{
  "model": "sound classifier",
  "win_length": 400,
  "num_classes": [24, 4],
  "arch": "ecapa_tdnn",
  "norm": "batchnorm",
  "stem": "single",
  "loss": "cross_entropy",
  "muon_scale": "match_rms_adamw",
  "learning_rate": 0.0063,
  "max_steps": 4200,
  "warmup_steps": 420
}
Rows from block 4, named by matrix and row number. Each number is 128 + 32 x the weight over its row's rms, rounded and kept within 0 to 255. All counts start at 0. Numbers have three digits each. After the name is the row's rms in percent of the matrix's.
# mid10: scale 2 width-5 conv, dilation 3 (model.blocks.4.mid.1.0.weight, 96x96x5), inputs 20-39, a 5 kernel for each
mid10.0 099:109103105120131059095140166174169180209165119186189166138121124130144111063042026063114168126129137136135102074094159188081104108082159083123088041071122151126106117117153154129101145134128136165121109114134139143103120118105163133119138141176125124158159104112156172197149153123094120165134112113136
mid10.1 095:201194188147114154165149151167161160168175179145112095100109150144139125134156103085117188118127145157137142112111146173152161151144110088076077077154112121138168168087070072069073122085082082134108132156164153147132141157108130110077060077103080090102109133111117136161164159130085086199153144122143
mid10.2 098:145145146119122139144151149150114067101113086169116101091112121130136124139106178230245190146129140124087130198190149070113134153162167111108094120190146179168152109154123128108081123125129130139109111107082086084117142163162120118137134146150146153133100140182183138124150145125100098135124126128140
mid10.3 095:165150141157170120112111115150083087096105118127167173152132157162147155180112094100152160139162155147125113129138128112149139157162162140134128132136113110133141141080106134136120129128124136132142116109107135133116076093154126152151138124065093103122115103081085083092174173167137105170163153158111
mid10.4 107:062061169223150106095091134148168190124107124145123111145147167125087068053132116124135148134152146140144150136107088062151132090122125057073099115104087112116097107135149128145150163143135104070117127152151101106103146201154122143104107121146124103114110207195129102125157143128127117095127181148145
mid10.5 093:097108090074093091105101109110136109131161146173126117115108194198202169146062074090100127076073101117097136143137123096160129101130114112124144130134095075110157137109117100112123180158144137172055098127153133123116101109122132096121133113168162147145144120125127145143100097119131124102073064094111
mid10.6 100:135143150115084159150093115183097055060124149085082083147169110102139148117157143132129098108133145145131093114135126112117131188161104090074123143116066122161180158080057101132169090111153169154103141175160155136158189179117111104115115107102127138125098125116082119168134087093105114094128121094103
mid10.7 097:059106169204120098143202205130117085123131101120110135152104160136130086056153130068066102142128112130117107097134173157154149099090125109081084107129091080111144205141060062150214156118095114113115102108169209121113116148176144079072072089099076097140190096086091106100139120114123141125129129154119
mid10.8 109:125104088106137116094160176162152157158133157104103095092160139117102087102167165149139115127112113116120176168142131119128158160127124114100067101160068174207177168164134132129162108108122171156100083104130149122125135129141133137109111168165198155131128116114139126124139131113104128118177190148144
mid10.9 103:079068061083210157175184175144152125102111138127132154154151132122126114104101077095124145180143123107107141155166171142140135107091082144113097090098106105089084058132106099111137209162117101111103114103078088108061091131122139140130132146137156143129123181145107123162161164154134108133110103083130
mid10.10 092:069109128143194118109117107125072050107117103136151144101125171137132122134084095113114110135147161160159103094113107087159157159150169167152118113117130173165127098143120127103055135161175174196148130123099083100126112096089134095095065054092119107120133094088116104078127126136120104130185172151156
mid10.11 098:141148142114097134152153127134081112111147170124082097103121099096122122097158115118128142139081071063066083148164129096092113198159128092161153153169176143124120126164111104119143166180175121094153107150195178126099128128098107104111122162124165145108094142130125118127164153137110080109116136108062
mid10.12 100:130167165128144131131092088094167122098128192128098115155171128127129132128111090112128169156097096111128107097151136107068062118179159087141198211158096141166140110177153114092106083094153173173086109174180101073097181172113146098112137130062078132191181155175145123113165140136129141090125128127178
mid10.13 097:136074060143179180169151145178178192141127140098106081078122098100119147140121132106099137093129117118161140167145130157162124078086143107086045107137107133117115144132113093091143096134151162163092127122127138079099082107200165157140146174133143135100044149155131133209090098123129146111124126132134
mid10.14 096:121118114121147108149173146126163181170155124144168209195128156130100089139120140109104172144116103092072161157130101104152098077103177155141152163143123112124129121050130157135122145131118110126118120108093084123149127102096096128175136111136155179185133151159139112101071087133142105081070092115114
mid10.15 103:083100083141203133086084107155088063153132096075136174168141122137118091080107090142208187079134183175156093103123150119071118178170155116151171148187099112109125111094084118158146102154188180146134125112111143100111141105129139156112093094000080176152118091083146152108090122135127154107140123155173
mid10.16 102:071135137109129117167146177195152114097105155221135102110122112110099086098155123104082102108093088110159083065086121176106110144172148153124132154164109139168138118156075078125162113103149166158123053074134149158105115111108141111102120105191124097123142087096150151133135102118151155158117113118150
mid10.17 104:153133119108126142137143151135086104089119141082055048065112152162156162136150121087090133137126112096107062103161167156185176166162124148137100111139080104138159163059056127163155122197177124087099108146141135160146156149139146104065087135057093132145153104102123127137128116110112119125117129129115
mid10.18 106:153156149150185135118061064112206143121162205196159147164162133116136168177147131117114120100089122156168136090100117110117126119115098151127138172162127107081067086159120098129112186149122105121200184144106095193111112100045177141097118193221170148098091150138097086145137140129105125143130126114125
mid10.19 102:182172110097088134137098111161127100119141118137149137164147131121119104104095085082121140113150129107102149126107103114126135115133158171153156128115139116110122169133125129110095085086099165180140140132129153110105169175187158130124139183134123153168134099099075055072126130132129164134148124137149
mid10.20 104:086134174137106128142131099093163153105076141157155117103132118122120141179179210169107143149132123103138139110085095176161127144180104171150148164130062064113129156129126124110108166159111089075159140152133073066078137113106094129121134139142132064048127176137067093163147152170144101080132153125119
mid10.21 108:093084066084081096072117137145106124156145077116131141133105093128149142145172134105124157136143134147139128109103109136171165153165188083091072085137130152138152136105107105149147159169143118096097085077110119130111108118140038126179154140131150125083050122158193177116128134142155157094112132167159
mid10.22 108:155119096130189102028191213152140076093182149116062113139126108134136119114055104155136111136141126103123112142125104156117100095137124121147138094135189173141138106125147128117159165145117091136154109084087161130114079089179140125127134153108158164089097131145090126175134182141094094173174123111100
mid10.23 093:075085114111070153107118124091068133144142107149123130155124115137128134123114103118114112135131151128104107125111098151121062071121099056107109079108167162119110096129133119133161028110173151153128119133121111148162196159126131133116109105134153161146130092112083104132124124124108074129126119109101
mid10.24 095:104061101089055162121159190140073099119118112088149158108100122099099077046143117094100123126114106111067137127135135145142125117127116117123114099154168154134116133128132136105084125141115112110057041057115155160115117168148150162147134120145161162136190132104092109089124095087089107140122142131142
mid10.25 106:171135117147211104119098139183109137114115164185167135117119109102087119171195157103080100119123116126143066122134083082107097133152116164140142177189132075064103117091109151122117177159126090135131121147149153110153157109060109091112135161165164135119146127156117100111149118081098121139120103118151
mid10.26 105:089078120152111151140144115121094147175090106204189068056106126148168150143091128141168211131157110065046111124115124115086083108134169227165080089116113110125171171159161089068098175163103118129162144145164169124169117117159113101117131140128155097080107079080087098157173158129109085150186129088098
mid10.27 099:098104111124115122077103141149146084109111222133118113169223159140102115140129143132124119130099107098085111136142131130168119134108101064096136136150151151128133176100099087117152151164139076110121108108101109127134199141120130127138137128147130127087087144131118117156145153144155172082079102111121
mid10.28 103:085107122127121103123137099113189202188123128132177153108115089136160167147144115091112119122122121129121119113128139109127118116125093100089107177148134133102071057154180177117079138063093151142146116100143172068094100117131197190171112059076093101104110142115127134100134152146143112153109106112126
mid10.29 097:182126101136144102109131137147144129147179173074110164128124093112116152190134150143107094188141124110116154145136119130149124071068115092108080067116195185145123118129080091095089167177136091114157137091075123139139131106145056042070130145169150129118128146127098074117092086082083103172131102118129
mid10.30 105:125167172152140160149129124096119133144137122064070099114121114129137169193175133113081120114112113127143178134123122118122138165138101133134141135087095092117126141121136184194158207154131117095124148152119083157170138097057159146143116101104115125116088188126112108108090135168179189095121136181209
mid10.31 100:107114072070055168148117120127090098129106132066130154172144127154170169096123118125134114103093088100113130112124127119132149170120102114150135127144225167116119136117129130145194096130136117105121113102108114100093120107106113097091151183161133114108125131114135141112124119130151168144129096097095
mid10.32 100:105127149099063132128104113139100141156097089123179181093052093120140144164123146131116154129099077085126030056107158210184130115090131172161117109193129149174184163095100152145108164142118113164112126118114122112120107086096159123116097088121138161149130121157186191158085142154128090103150166134131
mid10.33 107:124161185148188130106118134160170198107092162143154140144161106119131127096106081084150165022077124163145145136114130151102112146145096130077153212166118148128111115054149160089071117114103135128107135153123097145134116131151079124132108107138131113140134099155133091098122089117145156113128134144153
mid10.34 090:090113082066113116124131130116119101105104117114134132123146076101123125147132120139077040138119107083089164115095120120153154118081129125096088106163117101098122167136126109127117189124106114145118122122134139176172164171167110115122112129201198183130157109100123140135122139135104109140124090092130
mid10.35 093:182138080035089117105108104124079187173137117170184137083088111150161150116078070110125120123128123116112121165206131099081113101113076229146121152108128091107108164100101136160130111129117122148071080145158138128088053079109106124120112142129156154140104048126162173131145153160108064171123101084119
mid10.36 096:189171146149127196184132107168129096107107093154154138131164089106137177164104145175173162090085083092111121136122091104127128104097133101119078104189127156212191183129094069059089113105106102137154115092125142084100150156160107065074121137117113100097086118106136166165107118107114172099115134131167
mid10.37 095:072134174137105134144115092060175213196217133129121147151143121122136129102172142116114103113137138145116172194166141116118098125119119209169122105118086086120143145139190184151150102100137143142136127126127156103108114128132185207200205153116103140136163101119138169145122137151156120123137153125113
mid10.38 103:117164184199133120112122129140129130199184132130122126103131113148149126089096100123123112158170164104103145149133104097153091103107140127116104111165127100115174192138119111092134114137141136176046091176177207074119146131194152158148112105138139140151176088091112140134106143138118104117143140162123
mid10.39 105:102118154159162127171123077105091136133133076213161107114141099090115131183132127135134122140121123088083177150121102104126093102131159116159139140154158127096126163125156146146111116128130089064104103130164135124093114128155159157113069075140149135152133212176127082062136128124094087123130094088131
mid10.40 101:191214176087035200178151125118199173149121116149129140140142101106136160171066115135136121082118123091074067068079116139075068103110113180161145138142150164136133160160124092116119096124155164155148158162136141121147165158186110110114116132104137161130107076072124145161089085107105086064125138097040
mid10.41 089:141158165135121156118076055081102080110122132102112108117129115107102127140177173131129136131116093101123141189155134110160159121111118134128124106101125119140156133070052091086069106136146175158150123146129111153164182160191127094115126139147146177185198157119111125103127121114096069175168139117098
mid10.42 111:168160160148117207178093070051092128135128114169169112095145123125124141178121116154187231155185157101094112146158158152124122117118130140139127106118136183207147059123204205111084090118159193162121145125117108162151168125057067102139158157101150152135103114125141140141150152124105111172170181159133
mid10.43 100:183193181192177129101132134117134131131125132112108083074079129150145167185071114143160115074087123142160142123121114124137173147177190091122128113132202176126094091131128126136136107083093125150132110108112127115140127101128075084101126148086049029064090116150147122110139120087060064151156123111112
mid10.44 102:101124143111106087106114082120255231113100100168137092078111188149132111092084108107116142175124122121106123096081070091131134130117099215152114097122095116125210208168137122131125114115114111121142116141154121087089141178153165155128118129192154079099165147140104122148135096076085100120123152138152
mid10.45 103:174168141116155143141107118124128125121123127133169165147107107114130140157107113126131138118109104097124112164193198193079108130129100097107129136124120129157165148128133142143114012117179193204165153151119080119127153131121078136173173137148128117098136124181168171195075118171190145137154196182160
mid10.46 104:087161130098157183219144102139142134111091110134129120092090157141101067116101047066148186065089120115111118161156100090113126134143145110118140142148082115138150106039113183182137135140154098083056179209106047076206203118061166141115067074074123166165141108116091079127101114127126127136177134079070
mid10.47 100:151180156108134173166147092141144152115119161123141101105152166156109057059074115127148171071109149127114115127127112129125129137093084133123081118174140101095109096118094113140140196150123124142072070118146154112096079099162118107086097144116129129154136079086104101069137120104107104118151141122108
mid10.48 103:041119164161140143161157149153173108131152091180161160131091098103117134178178133124157159082092088090110123136118078046110094112195171168151143119123156134117139122150099049094097167135113100136130079101113086116110093085101176142112122110082117136126117119100102126152176117098104078115183180175138
mid10.49 108:122150166172184184159072073112103173093069133116132113127160141139153168172058096100159197124136126123120102101123128131122144157141129143123145192142167166165089051035103166144140181161126103089115107124136120139097091104134090103105110115114097140154124107162166108116124093108141158121104160157118
mid10.50 103:091053080176201161183163167183094104170112053117155143102075102093090133205129146143085053082075104133202194175141099067156134131131125140127081128162153143134120099127132139122075157140154172148139120129179138157150156122079115140169147095108136138137135116101131126083153120111108084133122095135109
mid10.51 091:058062096081032197182093118204131127106116118149125120141104086107132142128099073078111105106122137153140127183191167131141115071058104109107124109095141150153152142121169125115127073073079086117120141125122128161131109134150070099102080043166121150193185136157166142132137139153147122128145167162076
mid10.52 086:194185170160147106109146129114112103126143100181142155117068090117102089093174138099106116112118161162149086099105107100182149114135130143130117132138168139140141134068104137171149163126128123133089114125157143105115118146175102092105116092221167127078051129147138125109135105079095108247197152168161
mid10.53 102:119110109130120130135114155152072084098094172068094108115107122127133110087141117101097112187147151156127155147152144125142090073117160036056112136140149151145175198117152229240246110112110124139101114144157174170150170198180086097103120137074092113119124166152145152147090099126136140106111126144119
mid10.54 101:129139148125119154177171118094132150135156134173093050041078089077067058061053111122109085113124135140131095122136151139122140130142147181178154127145111066092163163131141131130108076138166195177135151135146160140177159199162109127130128122053097145184163128140141120052116128146186216110094135196224
mid10.55 101:111102070046009094163156130107131162180107084115104088084113127184205202184129151158147135091141162141112147128127149150184179139098129134137136131159121115124137109121119130141136133165151112128117119138143127164151120075068043081121133155130111118122120110128159133106142137141130149050082139170133
mid10.56 107:137086087087141116104112109137121144125121175131138121126182142128145154135112152167152154154137107079128141120100106154199166122095093158110083114180079069110125120167139116111117107107097107169150108129105112161143102084128125101071098208125103076096172101094095130084062078120143109093114118126116
mid10.57 103:122116100104070106091128152133128111144151146160135121106121048093120091059115125118093065131133139149129104096107135128141153131113134112137134118109065078120122121164105107145159067112159150125119117081100165124158145156137132147180202168076109134147120144127113119136101124122125132128112136126090
mid10.58 098:124112097116140100037086096106149122107129118111182205159137104148177180181145171117092052072120180184157163139090099116156192148084095205171103104081071059061082149105113085119155126119122129125108102065095133123135092117111144162126141140157166131090096111101120127144153171177172148139153149122100
mid10.59 094:170167114098093127110105101056073094130150139148155180145107126140181192155192133092054034126127110090080109114139124094143169137121155141143144134120131122090099158133115143158130094136150135106112123122107127109152121100153159167165127093077124146127121120138153132089154144109072072189132085080068
mid10.60 097:128108100085089159209197170147135162155091121253202165133119099105123139150146105110106112166138135149163064088128139145121146161177112155125143113089147102111142134101078087097137144139150107116147109103122072156121122103099138169158097086142133148133150131121096105115158154141145131150156177150145
mid10.61 100:101137174154134095151140079085132128143129091125136142157153133105117165203126152152110097091130167160134130113098105122124134171144190122071033098153116103108129088150167112060049101089119168156173135130116100122123107112105084103148149149176130077065103160166139146120060100119121084121140127111108
mid10.62 108:117092110142161150179126079086149226211117109137152129116145156171146121128150128138115085109112102119143125124165178116186101033188209112038105153092159142130107075106132140099110101108172186121120132116130117127111104147118098157181158111072089118110093146194144116137157154141122122119119127119107
mid10.63 100:123154163152088143180195177160080127190148101123098084101127123141139132108107134129118148185173146147168121109125132161136143185170161110141114130142149144111125160144131121080063051097117116118082111133147155071069098094109125139165146151087089072101151103078095149205145134107119161109104131171149
mid10.64 097:118094089105134170158163173196098121152135143155140128111138138149136116099164175166121090187194196175158111117135141103122118119123138107109068068143052070107106093145144125124126131121095074089127116087070060119128126124129197198180175147083083077065095160135147145113130140158165148121144139144153
mid10.65 091:150130134125114122116089107138100165148104078133131142091107146118113121120106135146120111130089083100164109142134108113125167169141112132132127172182113078129125099127139149135109191153126113109118116118105098109114116161096105154177149151097091125125103141153139076071122128133127157094111139172144
mid10.66 099:161160186179158108138185164118169171162193149154118137134067164156149131134147098115122071153154139148128162129133133120134135095101145125184223131061088110134131129146124096113107143164198168132150143131150144151164144136111203143109102101133108132143105143104096130140172169168175145199160197182151
mid10.67 102:100108117092066135107086127148135117081135182141132103102098231202183184167108109131143127169134120126121104128173170114151134175214160116134164150122092107081060100153151138135150095136188155122097096072094119111101136147112164121086097121049086107102086193163102100106151114084094085143128129109138
mid10.68 089:061099140096087060079089078082094121098089084109102127128105103118171184145138134158157128067080100098089158108082105120123141162177150109122123120142100087082083084126095097112122137095097136141160179166132107124135139143156117110116134164101054067104092072079106118081145162160138121167141126102112
mid10.69 086:110078073089080152142141145148059055067083056170137130100046136078069101107118117143150147099096097129161129141155151128103057076102084107107128132132084087118127125125133152156144071072093090088126160171157155153175165174175085082061079096127147159138120156146140136123134136144143121157127135115113
mid10.70 101:123133132166208104095123180230120139140147113148156151144110148106080101080096091107129158131131113104129133136137127142150124096108085195160144163146119135144111087135187190141130130143130080050136156132119124187150096085094090114123121124138149141094085080105095136157117113123121110171155120090081
mid10.71 088:094123125115094049092092073076108100131156115065102113092104105128136139158171166141143177109093093112126158158148125133140100104125177146127099124191062135135079055218129114140148101155150103104181119118110042100118124118128194174139112120114095080058080108104144130067102124139142124101115090099119
mid10.72 099:112126114103087099104119121086162135135157134096119142130099106114107113151120157129113136119098115089071113162165147198111114191135129159178128057096119111101102120137104129145131097146124118187131087139144144159173198063089125121131127116113122110107106153097128165168147114096112116113148116124136
mid10.73 092:102128116098164099124133104059099076093091080107134144122139136142129098105123082080104161147155138119106095099100105093167112111082085115125132102085141157242249177111150190187143152123087075109156130127130138182169172151163145128128088079091097135166146144107096128154094086121115108123163185216222
mid10.74 091:139126129128121086040035081094179155153165157137110124158131105101116161159144129118106094089053039070088117098087082077080147116117163124120137120157111127176218181150139129153145141144136122134093117126107089102116092088072145142158183194112128136125097148148126123145093129154186166111126130101074
mid10.75 097:115098129165182150157157115078098120151168150085105146163133099139159182166168145109094088134119115112105154127107095105186150111104114117129164160150108105108119112122132118120156103116139159166124121141157159136169152137129146147130100049128137137151171090094073087119117135136129093108103090096099
mid10.76 101:144144128117157106110130160181130152146159165136121125158138155141139146117189177152129119142158186168129110118111084089231158095082076180145166173125095090105112128060082129150156194158142122096143122111111111126089151162163061154220204174140115121142137123107090103128125151185177138209188164125113
mid10.77 098:114083098116131112116098102124132126098109148090147186178159179133126106081187140097106083112112129131105093124136116116192149123145095134151167170189135151138137154128109123135136113160163153126186132118095080164123124138083153130122128158106157186181139142159122092106145147129127130108172210214162
mid10.78 109:119116132158136136188163033032083069140194175103121120127103147105094072118139114105098116176164124117088151140130145152125117115112153104106111086050185138108115106090103118153183089114124121110133106107128125144138123129142133100114154167164127082191198148109075133163162135104088088176126075109120
mid10.79 105:130147119093130167175143140163144103104151159121100154214182130145121086086112112127118103125149139113106142156145105091100137117074074113123159150137165154110117138112089127156161115113098077090158181202139059164158150106078088048075127171137111136171106114121123095092111125140168155123126146172145
mid10.80 099:135178165086118098131164158141167130110138140085089124126141157155130115113135121142131188149156142119117106120120086069165140159136128102101109132181140090088079083145125087089109154135133109126165174166143096136159132142082161135108129158072112145140133155130144129134081133153142175150141104097171
mid10.81 108:114146132141195089176200150104164159130103137137143139121129166147116110126170130106099119106118134155128137104120109057086125191154139145116098094089124151140138143125098133181168113097087111116087114140148132086087133188168146128124098103162194145118136133125149157127169172131106101132143119092113
mid10.82 106:142139120119115076187198190164104121113127170093134112091100147140133148138139159150143105131119116104101143109079108133136146157125138092070078114099180137147163165160159134135132178106095118129133119113095083096133145124124054123140134147199160155121118112095105118155148134127111104129119081098122
mid10.83 099:068106164157130123169143119129176160103108126129138143111085151156150136149162114079102137084084122129106151136111113121129108051075097148122070086122135158149119090107095084092108145122097092104110111118173161073076090121096216177152124121113137119113139115096119113083145104108124111113181183092077
mid10.84 089:120100119143145079104138137116082126106086091049096146123084094102112111142133174188184202110104110141144175156143146135163134115126162191124097117156113113093107116106123090118144140170172149164159135156226211168137149181166068097078095137091085086114139086102097100091151128121123140141123128142155
mid10.85 102:101103094108102150140127115133135142133139161146142138187210111139186206203175155147122049090115110102086119122145164182133110081067081115109151155120143116111104079111093073113195163133146125065102086102108140148126127127126138098102104090198170149149117118116081092140080100117134124117100117146161
mid10.86 103:193196086062124182177146157098179145114106153143153154172174076077081103149052080124134097109121103088146108113142151144106106065082096105137163166088115117142120123104132131129122101088134145117136201162098091114167148068082111150128111139126148164129053099142145114142104104138139129144169135151150
mid10.87 105:225183095088097109129150167197109064060089043167159147117099145156128101074107164170169136159177156164169121152161147125176189177108138190137116106105093103112105109158151140118090115102117114120125144146126148053089109115153167115134208182059081107142116146140157132122122113141162162178174149128092
mid10.88 099:117112128176143181168135121101097138188186165167138091115147184174161167148087151192197143081124120115090120136140151142152144116131145113086090102125121117143133139097112128183224077124158179160091105091102107093108108110103075099139174166123144144127135111136155146124174166147142145164136108121145
mid10.89 108:125108169177107160105194214143121168177112040026115152109091058115155138063135115112118145093070098176158123106114098071118083115158117141170154097138149145125104115161110113127083115107110120138186119110142179180128095111092117113143169138117142124081140112092109131112130147132108102130095167185169
mid10.90 099:103111141135101096087072118085133141119071078121135147125077101129135145139104091091117135115118107116095138122098117136149143119154149156146129089057168167109102111133129151141113122128122126138177134081074068148136136085083093081110161154080120157109054083100102083084114142147148134120096087095082
mid10.91 100:126093064109137090106126115119172174145099072175118077056105147139127150189146139147185210144136119116143166167153123120132155170140139114096072064100039090129133122193178177146099180142091073109124147160141122126105142157170091142128112147189228211180160157163189156080110103095086133110118130126142
mid10.92 102:099108137127112112069079151125092129123156203183131122099095096091085102120112129120091056171120094111095153127132147166139124153149098069104123140111089111125123129064065120146116082104117112077133156203199132101116106093061131122117120138158115111116139048073111148157154128115117103098083145176183
mid10.93 107:168210120042050069087118171174098139172199182139133133127079158141114102095139154142141126102083113131136137118122128134087129199165096111122132113080164165167137105106119139128055082122123125155099102123091069117097129124129079118157156135165143119123111103116133131105176141142118084157191140093072
mid10.94 090:127147194141070150140125123097036084100079123104072118118097150181201184118117109130127116131090105133131099124107114152174146147147112095069084101109089073065088103074068104140163087126117068079135157178172153142134124102105081108117111167039050090102145079094103151185165115107137119086104133102086
mid10.95 101:129094067109215130115094117167121157186191167104114128143168187197190156105106113106114138122169156156145081137139115157155164166127124143104106099063114129139114136088100116087097159170144150136047082119107104166185146089096093130149145109144148148121124123142128113150061066086113119111098141194203